Weights of a small contrastive image-text model.
Model: 22.9M parameters, 64-pixel images, encoder arch wide_resnet, encoder norm batchnorm, encoder activation relu, encoder depths [2, 2, 2], encoder widths [96, 160, 288], text encoder width 384, text encoder layers 8, text encoder activation gelu.
Training: adamw at rate 0.00063, batches of 128.
Data: trained on cartoon faces, 21.9 epochs.
Rows from block 3 of the image encoder of a small contrastive image-text model, named by matrix and row number. Rows with one number belong to one channel. Each number is 500 + 25 x the weight over its row's rms, rounded and kept within 0 to 999. All counts start at 0. Numbers have three digits each.
After each channel's rows are labels from the 100 images, of 14976, where the channel reaches its highest value: "place" is the part of the image that holds the peak. Only what is clearly more common there than usual is listed. The data: cartoon faces. In brackets: how many of the 100, against the usual share in percent.
# convs0: first 3x3 conv (encoder.blocks.3.convs.0.weight, 160x160x3x3, each kernel summed), inputs 80-159
# convs1: second 3x3 conv (encoder.blocks.3.convs.1.weight, 160x160x3x3, transposed, each kernel summed), outputs 80-159

convs0.98:481499468447503489565498432508496529464503495505501510519488514476511491516519535537532499466501543489457491486522499515511470517517529537472495483528448509511495487484503472514514508513491510498494471482485514502501498492488507366532475471
convs1.98:464472478543482470485471549523512513501452512508504527514509509528502511473517488560486529506507500463504528480512528480501497477471489492506514466457523500510491525486494515466510510470537472516465494492450519506489518503538521425537485502
place: bottom centre (73 vs 11.7)

convs0.44:472517539493473492406496489541516482486503480493468452484494500460492495499494465507455495499479476505486502489528519481475509485517498503486495469445478506497495533518510485496477516500482500495495532480485493486515559475515490533461488475
convs1.44:536481491513520508509537471469483521508475537525503503462519477531487513516544497487490483457496534518487496502455487527486453478530512470515470505519488451471483484480516499471521454520494475506503531471515499485497506540477487486493547534
place: middle right (56 vs 11.7); centre (44 vs 14.1)

convs0.138:467499494504464499477481505431512475569487491513499509475483478407493516483478503482510493505504468468497498500468480508530520483477490502514481523521501484530501514507539481455481485474454523475516486521484469479529487483465465510467522489
convs1.138:503464449497517492491468472467445498489483505493472476468493496476500459487484479451509490535510496537509473463458547470467517477512502475487504476506510447499501459522479484497518507491519466495504469473518464502516475503462452489526488515
place: bottom right (53 vs 9.8); middle right (37 vs 11.7)

convs0.104:499481511483511521485497494461463522514506511476474528444452528490450522507510490504516551466513505519471514504505517492490484491511533486482493467447552527492507470453477466500513541511515509469512466500485501486530489513516503495489446492
convs1.104:526459496477521517525438448468473486454522508534471482475523537472476503522538513490475460470481490475507482460483518518493511502551496480529466464531490525495540458498504466528535523508536488502499479488501492477462456485516499507499471472
place: bottom centre (30 vs 11.7)

convs0.87:468507483505439466472466540469486456482497513510494479514501497483515496479475459483467502513470513462484501485527475474444501528474521501520487486492513518477496503535470492513512474525511494475477472515486522477508511446484506506463483479
convs1.87:521540463527495551536541474499512505491537520507482461491517531506468528527503530502496479517509484510448523539504471508490504521505497501482481524571493512502521534514508525522549491509478515477532532493510500494477483510500501469488546517
place: middle right (72 vs 11.7)

convs0.7:543524500481465487524466510443511420486503518494485539487494512466471511477468524472491508540502469468449484487492485480499493513514503524503467495460510496518506491550520508457483539485460504470483488542510455466501511477459485535456500513
convs1.7:460452458509510503459486497461453486527471506487495484479487485474513467492446466489494495484471490559532483463499541500489491480510494465492517478481486446561493465510474493507490486498533477487516531471488477484545500514476464473528486479
place: middle right (45 vs 11.7); top right (28 vs 9.8)

convs0.37:506490493509478517485522534464495497497497516532503505460466536500505501497531485489478497538489532511508521496480493490488501492521462496529493484506520458501503507525552509438528482504504507547483501500494492458533483511503494471512555540
convs1.37:519494459482522507525479508451490530513486460469474510470487477489485497512507486480508496468482473538522480483529487463477509457463509461467478516498519460483460456525475493476490533500456487460507478479550482474521498458432507507492476539
place: bottom centre (88 vs 11.7)

convs0.123:512495499516480427470443502464508512455509499491474495507497481479510520463491465482445515514478453460507501547504494459463525491451500485493489523482499514557515513516497511504496464463522481486499450499473516477498498496449523535487448484
convs1.123:482492468531510484455559482502518496493494548497503507512469489510485506524490495500439499478497452567488502508516514481498480528507508473484485520510471487442527532508531480517529426533514497514527524505505518468443476504467521498495539508
place: middle right (52 vs 11.7); centre (33 vs 14.1)

convs0.73:487542513472529479498496509490484455484499492503489463541508492507491517483512508486490483492496522477509511495495498497516505524508511495498469466462457492503508494486534505465482517488514519517469518457507495494521508492505513446532490509
convs1.73:540454447526500517489511522466475501531481476515473523482534481525510495531542502544497544450488509517503468537513467519497490448522549470524474470504517448485515517514488509432498478484494462478531451481501487478494515521480506504501520497
place: middle right (70 vs 11.7)

convs0.139:501526518499479404474478554465529460512480480525469474518502502484497523492521529503473538525466491472526482527519479510494520480538495510506513504474503466530512506562549488474518515510507512502491517454498497482514511505540511465480496545
convs1.139:510465479513467451477555509469483487548479516508458506467519474497490476535540501529473504472493496515499484518484505498478500464508487443511446469516442465493506502512485476488505470483492489496526499467495504453484503510465502487507545508
place: middle right (35 vs 11.7); middle left (33 vs 11.7)

convs0.50:464472509499514518451478518523486552502505461507490516517465488495507452492514482477439479481525502537516510508495493490488516515434541494513486483501487502503464509523487455510474456478514471479524488502473512478507523465475538541474505519
convs1.50:501506480463518529499523468462483497494467528495489505506524501485490508524515534521487459452491527475504441516482544535533476472502564525496467507525491506477485509482526456504523489515508490527502483476531496474474517530498465487509517525
place: middle right (66 vs 11.7); centre (33 vs 14.1)

convs0.153:520474454556517497513509518454490492500539516507505498429501508474461472512484492530523485520473461501488517484435512518502475505505449496511494510518515405517541509527520484448480503454499475472498484505529515485495490486515474415487488544
convs1.153:488497509454508502503502442455477459524506507496473507495493481488519502492484490425461521485505504523508511485501502495531515470534496485485512527497489519509504473532517484515515488524486520486500550535485460495521478497456488618481482495
place: middle left (40 vs 11.7)

convs0.28:489473465515474490495458479451460520503469502502494532510508499439483505515486511487479547526462510486486463507511516486530503508519510489494457438485519472527446513505474513473490504498497489479484486503525508458508475467468462526478510496
convs1.28:507515521503484501545478522515525495456534507519488505531513498493487512476462520520494433501540473466519502530502444503455490484538488521504474494498489518469529499522492513516507518517500529491480512494478523518474522487523521485511476464
place: centre (49 vs 14.1); bottom centre (47 vs 11.7)

convs0.142:506514489509472520422476512513522478516522446497484535476530485476509493481484507520495488489529501487454498451472522521492473508533514504535488507511524495493492516513548525495475507515496502468477481505487532475493528484534524514502473472
convs1.142:456477498480499481487520519495495530486471513513492524468510479466506497515528497483454508428492505521493497504484504473492492486484481467476508515488433496546490496441509488505495465470495442522516522461480499470515496503458503460464493496
place: bottom left (51 vs 9.8)

convs0.54:472513525510510480431469487452483506506520537522508514507524496426485534471483530512516495434488470478523526511521520502518550516513491474530487503528489526531484517489507518481504476498464503502510488488505487494499420512504524493502491506
convs1.54:518489496439551481508501467481500514502498514482495460464493518500495480529503483463489497518525490485499468518460517492487535507495512479515476481546484478459490494471475499475472529465489476524459446487534442499496461499479474513515472508
place: bottom right (66 vs 9.8); bottom centre (33 vs 11.7)

convs0.101:467528530495494501516490510481486487537486540514497516441475505432483525470525533482511488487556497519450504499435505498479564511501500494470504497538523491524513504508521462441475468484512503485514491499495498482497491468479520488516546522
convs1.101:548503475477436502446469519483450497509504490507496520490499523496480482528494490474505509505481492484502461470481534499481501477509487471529516481517506483482465477521482483508516529450479478472544444471502515461501472479498476484537470516
place: bottom centre (58 vs 11.7); bottom right (29 vs 9.8)

convs0.149:481508511476490513482450549504526483516469478486507423466533482531483485494473496465479501486491515480550495542515503504492504511491493475476538485515490487471521533501491557527482486471503535502426482477489498510528507520530506507450506496
convs1.149:492493508533456503487498490486515516468494473501497528492480469466530521487499518494464494487498469517447486507482501470493489487475491502497516497498445520553537472486511485489471494501475478460566493489485492505497488500502507509472541469
place: bottom centre (48 vs 11.7); centre (39 vs 14.1)

convs0.121:467496534429479496450496515520497499494535504477553497492492522492510514496472508372457506491537485495504522458483518453476521499519454507488505473488511535495493499482493494531495489493511523464491511544493505538477519499473492554504478462
convs1.121:504533502409510513487504421477479539456499494496508487490489501488473507519444478387463488491495488522520472472521495510481480519507497529511477493496490515459459441493476483497491495485492536498497531468513468533480490498450507532475494488
place: centre (81 vs 14.1)

convs0.131:509468479480476481515464482491475492491496505529478495502482492514493506511489488522460509542474508468466512506487450522498507476502468500463481492486476487510481494524522480458476488462491473507502488488497506441512485498485509462568528520
convs1.131:491502472509542501503459546496514548541474444521529545499506491497510530485510514477548522497450490541498498513568538508533507513491522476508519471510502500510488527493523499507508523501535534484505481529505512452526531450506505509471492498
place: bottom centre (100 vs 11.7)

convs0.17:479497480551453543516503514520491484495515497479486535498486505475514506502482474446495499511514541504474510520480504450488510473492497482497477519458467498491478514505471500485462528467477467425460516517488493498541506444482465503463488495
convs1.17:513536509491530544457521477512524495491492510505502511505524538510460529529513513515486495448479486430491484513536512509504479479513523494490450512538514526470494508481512477592545463512501531506472492478506519509473502542547499498526496498
place: middle right (80 vs 11.7)

convs0.76:519485498498518500471477467508514495517497473498486476487526489446490514480497535505517478493468450540473507502459536473508482515512519502530463496483492491480492521515478440495481516473465522443455474496524477509465517464525481522491519483
convs1.76:466485518444430474490536541484490532526508543481474471509501481528531485508503476469511494432506528479465496471510493483511472493501462506501504533468466511490481489474486509503446460490475476512515530486504513502526504527438487469517529481
place: bottom right (32 vs 9.8); top centre (31 vs 11.7)

convs0.32:496501493475514503485492503495495522479506491492515506544512522505516514467523480499452517478527513479517463503508553469496503508493431518503480488506463502505513525469492492497497507497491479472521499492424512520504540549482515534506523449
convs1.32:513493562506520451488478518477476481487483494513506472532493534510518550506492508456503490487498482472517460469506452494486530507516506525501493507522492559471502512451504494505496494480536513493496504484517487457466444470517496503451504520
place: bottom left (39 vs 9.8)

convs0.23:521511510457479489437502433488446502440493485465499533480491523443463497525534492499495458476486494497502466509464473503474487499522531511501474504476489503482498495523481471470489532496466441501494500497507476512497506489487509453505466475
convs1.23:482495512529487483511501498482522512462490572493492483521499496486477492478521490530490426454558525472526501493475478484459485513489481511488498498484493487452540486479475505481450513496525516548477507501491527514456487536524490479520476507
place: bottom centre (100 vs 11.7)

convs0.45:432549530478490518470474526484499514485487491521501495552510500469517534487548535498461448464510466468555490524498525509485501484495514509546505528455527515496491520509526482487498457499489524471506485471455501476512495501498537498503471517
convs1.45:542522495511501487539530455489479501468513519492459479524515520488467488553521534525456452488497515467474483510454510496511473487482522484473482530550464508458520534502497489531497474482498497510477500504524480492464426518502479472472507505
place: top centre (73 vs 11.7)

convs0.94:527520511493498545508500454449510443521516516531506544449512462453443518495501543509472497489524459483498498510482471506519510493528528530503496526494518492528501504513527532452489485472478468535535491511543507524489493535488477522478500520
convs1.94:460453478495523474497477484489489534479473505479483460466468509489510480466506467468507490488481485507521483458478535465466495484487455454482519468507505465459498444474456492490495526494509475509483480479472474506508471503476471469520453489
place: top right (25 vs 9.8)

convs0.112:485554519533479472468485481499488465520503504492497408508502482482509524499507491478503483513487472438515485515506470476483520515435506477480468496492497497479469537534478482535489510490486503482457492479474484516517491487496488476444488543
convs1.112:504503467502476510518545487476508495533512499456517477484527481525490502501494489505509509460477496549473454511480491528510516483499495485505507540520476485483494532509485511460439501507477474476547472473565506505522525517449483489490572508
place: middle left (50 vs 11.7)

convs0.95:500484483478487475505490426479485463449513458486455497499489516448520486473472489495511449479467471467463483476530487519509481517511537520500467501497531522497531498479519485495538542518447532477481479495471512500447468489493498471500423433
convs1.95:417457502557466480463513495535504527512460528512467493511486476505480499473503482537493513445503467452490531489488486458476507523450504465484524529466504495470501479470500519469494500501528510537480529524471537534483481531508550493500502547
place: bottom centre (100 vs 11.7)

convs0.78:471535512464535494462498476497476510493472517511511484493487523489504492505532540510520491455495513524467526541498510493475498517504521468512494437544507497527532518447515450477515491517517535524495495454522504465519480502541508478530432511
convs1.78:559507511484543511508483492483525500481482513505479473493514520474485509529539504522457497493509489502503461508472509507478510489469503492504475453513522498495502495503500495476486487477490446461505461502478489444448434489524503508530452476
place: top centre (59 vs 11.7)

convs0.130:512539524521476523511491426486544508487518506523483542461482516457470492525520496516525473489529484542487533514524490518488487487515524521548487531460524505474501479518494499497496473511466509520559498544491518527480465521473542474506495507
convs1.130:475483460486509489492477515485503508522485475506476508449496491496481493513493460462516495503461495480477496486486510495495564475475472469489559526489512464513476499518471530474454534473476504485510456500536506479539481465504487486524462518
place: middle right (43 vs 11.7); bottom right (28 vs 9.8)

convs0.40:475540529527466466491519533501457471520509494512496522489523477460462509511464535470497463457514539512506502515473516495468502559497469477493493469485462520520478499522499479468459488448516502502474489458475515497513519528471484500517475472
convs1.40:518515504480517474479520484498473501510524507501496405528470522542454499538483475476469557532491476493478513505496499499521502475488466502496469486539503508522468494500503510523503459449473489474471482504489465474524427507482467515507522522
place: bottom centre (100 vs 11.7)

convs0.132:515503454486545529497469485482517540511555473536492473481520515496521487516507512483490513533467499516476550518498488538501486536527511533522494510524491478545486501473511505507501506515487532495484436461521515481486460464487501472493508503
convs1.132:490488480514480494515473508476517525520482516464490540516495471469548471498504523506510497518516490490478461496530516463494479551469497466490484476457475498467501489499519479499471516482470489508575502475507510506499549462469500472467503477
place: top centre (90 vs 11.7)

convs0.66:510506484492516502517497432484477472465507519502498506462459494511518489530515501501471460547488503502436502473485468515462488493514488507489486466488461496506501461501516491468507501496475491486474505485510499482507492466478487495507497483
convs1.66:509501455519484517494458556480501546558489446516496532521532511495513520492506493514512561487493475525484510493557536488525501468498500476503513476481551470477489521501488504488510522487526513454532495517492517468515536457514500508524487510
place: bottom centre (96 vs 11.7)

convs0.117:505472524512481520478438497442513458497479494488511496491458498491470517460507553491495501500502478485459483469455503514473505481518501550551480460494502485496501479486516504448489504509459507469472448530514507447508497484443512515436523505
convs1.117:486504457488476478470503506464442500531521513539468489465514481470551468494449460434519517495488485505499509487491528485516502489504478442453514530496518471522502507541455477513469520468543485515513491495485487505532500516492459489544526512
place: middle left (58 vs 11.7); bottom left (36 vs 9.8)

convs0.106:537459451475538497497544494518481539503503475491519469516482496500485493458513510514498479489503482501522473498473551460578449538528532519537473540553513448457517517520533468488497526501476517490477515515496537512478502480491524525484475484
convs1.106:470484543515437504461487493483495492470508532529496495501511522470491523482513511503462452430491491430478495476464482472482498509507488488500478521451464517470506493477492487516497492501505514497494489488504524482470491520512499488506503486
place: bottom centre (53 vs 11.7); centre (43 vs 14.1)

convs0.124:475541518512510536505485471464472444449515488503503477468493493495481522506512485478518420486455486480515461493473435472472503449497502510476485476478471459524502490490477497472498522485481495465506482488505498467534520478490472485450488524
convs1.124:547459507477513515509497487526511513518494525509473485494522509519484504513555528489486527455504549481523507523469477533539482471539523506558521486504482499460524516519516465500455469482541498510463433469535513519448476521519477519501475493
place: middle right (29 vs 11.7)

convs0.93:494501488505512516459496507468483508517484511495516499458468500534497520485508496491495489487485527466515508527489502494507515491527510497492510482529486472490479508493535506475479504508502511503477457508471501449534523458474473511486523488
convs1.93:554509522468506505564506501494512516427539484517480508526518460489496491465514530506495462472519481477500525535509459525481472494546498497524484470490487526492522506505527463478478496503509508465467473499478500507460474504533504509498471459
place: top centre (79 vs 11.7)

convs0.5:481497466516525478517470559480484487492456508499512477507483467523540517485456521482496493507473528463529490503456464489490491541486468508472499483532456487492536486505503528500495498490475493446489459489435500485502491500478502481471519500
convs1.5:524521523536516536506500511492552516506526485486523544534517515495489512507513544532494497467501496486516481535499504514505456503502535532545456521561517530453533523502539478532548436514518504475471491501520507508475495497483529483444508518
place: top centre (43 vs 11.7)

convs0.92:481512511508508540467500477470464511560510515501482468521437463488501481502516499492490509504485495511472531518488466517493517500495502503487483474506463473509508512509512474487466502472501485498523510471476517508492492490508502439499554481
convs1.92:499475481504478527525489511467470525498496477489451534501560491496488498502522529516524477472483497481507481513518487500490514448494530474491448506494507498433497494518482487489513490472482476504499453468550505484461525495483459448510512503
place: middle right (50 vs 11.7)

convs0.143:478460499498489504486500483522489499508500497507451490535480448461489481479500495495460515517470479473496524532501517484504501504491538473490485496480472487468507497509545450517479494469484469458457514515494499475488514434493483481456497509
convs1.143:521500491533523532515512496460491487518467499520498509478525494483489524480517519522507463465457480482480464542479489524527463465500536509486491511511478484514517521486515493483539537502457494449462531464533502431486518478523497483493508496
place: bottom centre (83 vs 11.7)

convs0.134:472559513518479522501462510522479460470503482507543481491521545472543498491495468478490477538496496495500505479463496477498465526509480503525534475463522502488474476516403494522504463516483520478474503479493473524486511482529454492478479489
convs1.134:487533449459497526524527499458508533496544492509481524489535483484508514506527504498515541532468501507484537540508447517527503515489432502498518526524554520467497534551458505506490519485551504485508489480491490467469495524476507475485509503
place: middle left (49 vs 11.7); centre (37 vs 14.1)

convs0.27:427481516491494485518476519517499516510482443481483522542499495526522494442465491490449522520493515499540484523500528467522499460495502491468508464500510492480527528475520527520496518519489521494452476474470504507516498504503502495461503429
convs1.27:531522525532470478477481491494495543504459447529497467496473466476472508489505515529495485452482480506484479495472484491503464487459490496477467494490482510443478477481499496458507479474495498475496526498500500479481463444521527500468487492
place: centre (96 vs 14.1)

convs0.86:456553522480488489505488531494511432532507489501506493507508500501484499499454493488497504482451517461505497499524489462486523501501495494479478444490466499539509515550482482452522488518488522493509521464516475461524541490470450484458523512
convs1.86:516518520517564487507535472510538485519499510497514520503468484533486495541523483481506498568523493557506513563465455516482453481495483514514489472522464492443518523478505513486495492518487478504517455498510488491480505513479483494476514514
place: bottom right (48 vs 9.8); top centre (33 vs 11.7)

convs0.136:441476482510471484470439494470476508488503474503480509516529438525522503465498476494514456477478484487495529517496488495471498515487462480490496475532465486513533504486489480537479483470475512457477502481438533464500490470460537509463510509
convs1.136:563523491533539527546519479493527551543534481473499478542483481501464490488495527501509488499515485522462484539487474501525493498488573534493444519537508515449486509511509495494514492506512521445492493504531495516488469475480489522483525516
place: top centre (77 vs 11.7)

convs0.18:508526510487455490523447511447500435503494515502489522488489498487474523455485533487491513516515484449464495489476473496499513497492487527495490500501505508507506511531517503426491515496460515483478452525495478449490503489474518530445525496
convs1.18:474447457514487499448479518461445476510487490494478502491491506471511472496448460462518505504461475547520474459507561487500499495505485455489520505495513458534509475508478486499496518492544473478533518478493471474530505492475462480525499486
place: bottom right (56 vs 9.8)

convs0.116:479546506518487508542460502513476504483525463496519529493481489481525524481487511477538478506531538500495486498489516493486498540505474516511492547490452484489491500528500518440442490427500473480466472496489516497508549448482481485467493500
convs1.116:485540527526522477469566500501507447524537541527518493528516528532493515497509493511484538463471509469491512524500474504541471498527498501513476532504508518482497544488510481556508453496511490458472524467504525489511486560508480497514534520
place: bottom centre (77 vs 11.7)

convs0.33:487510517476474537496470510518506497487444470507485483479514485463486510475456483472496482493514504497471544500469561458492473523518543510523544515500528542460472515566460500534486486484483484493473490523520491512473468466545486499448485512
convs1.33:494517444467462511504525502462524472478494553491496506469479498487546501475525482507450471499465463487497474504495476470448502469454502486498505528508452485470534508490502504518502489477525514496574509478484488507477553525506507455514509471
place: centre (35 vs 14.1); middle left (34 vs 11.7)

convs0.119:525525507480429510543454416464535455524474486505508510482515496450492527477480516497489467494503465493456514516486484500514499453477506537509534540500496499494490514529512475426480501510440506464531472530524477510485511477479511515474513531
convs1.119:487470457514492490466463526512482481496488507485483482483471494471528485472476472468538492547463500505513489475480518480472520488484462476499540532479516466464528473518482486477508532500525476468515430493481484500488512511475485498519475493
place: middle right (70 vs 11.7); top right (27 vs 9.8)

convs0.90:503502489485504470545501368472508525543471513497486514540486523460484476513498514504512502502508492504452495527502508503515481510503558516510464499523488517471490498482481480502509506508471497478493469527493499492489472478507505455538481494
convs1.90:473470494485472475491485500487457483468459500524494502488526537488491529491489506522509476523482499435500481469484469481471540475496461485494523490462526513501501472485504501439498526476531496491500517504478490463492504506550514508546485478
place: bottom centre (64 vs 11.7); centre (34 vs 14.1)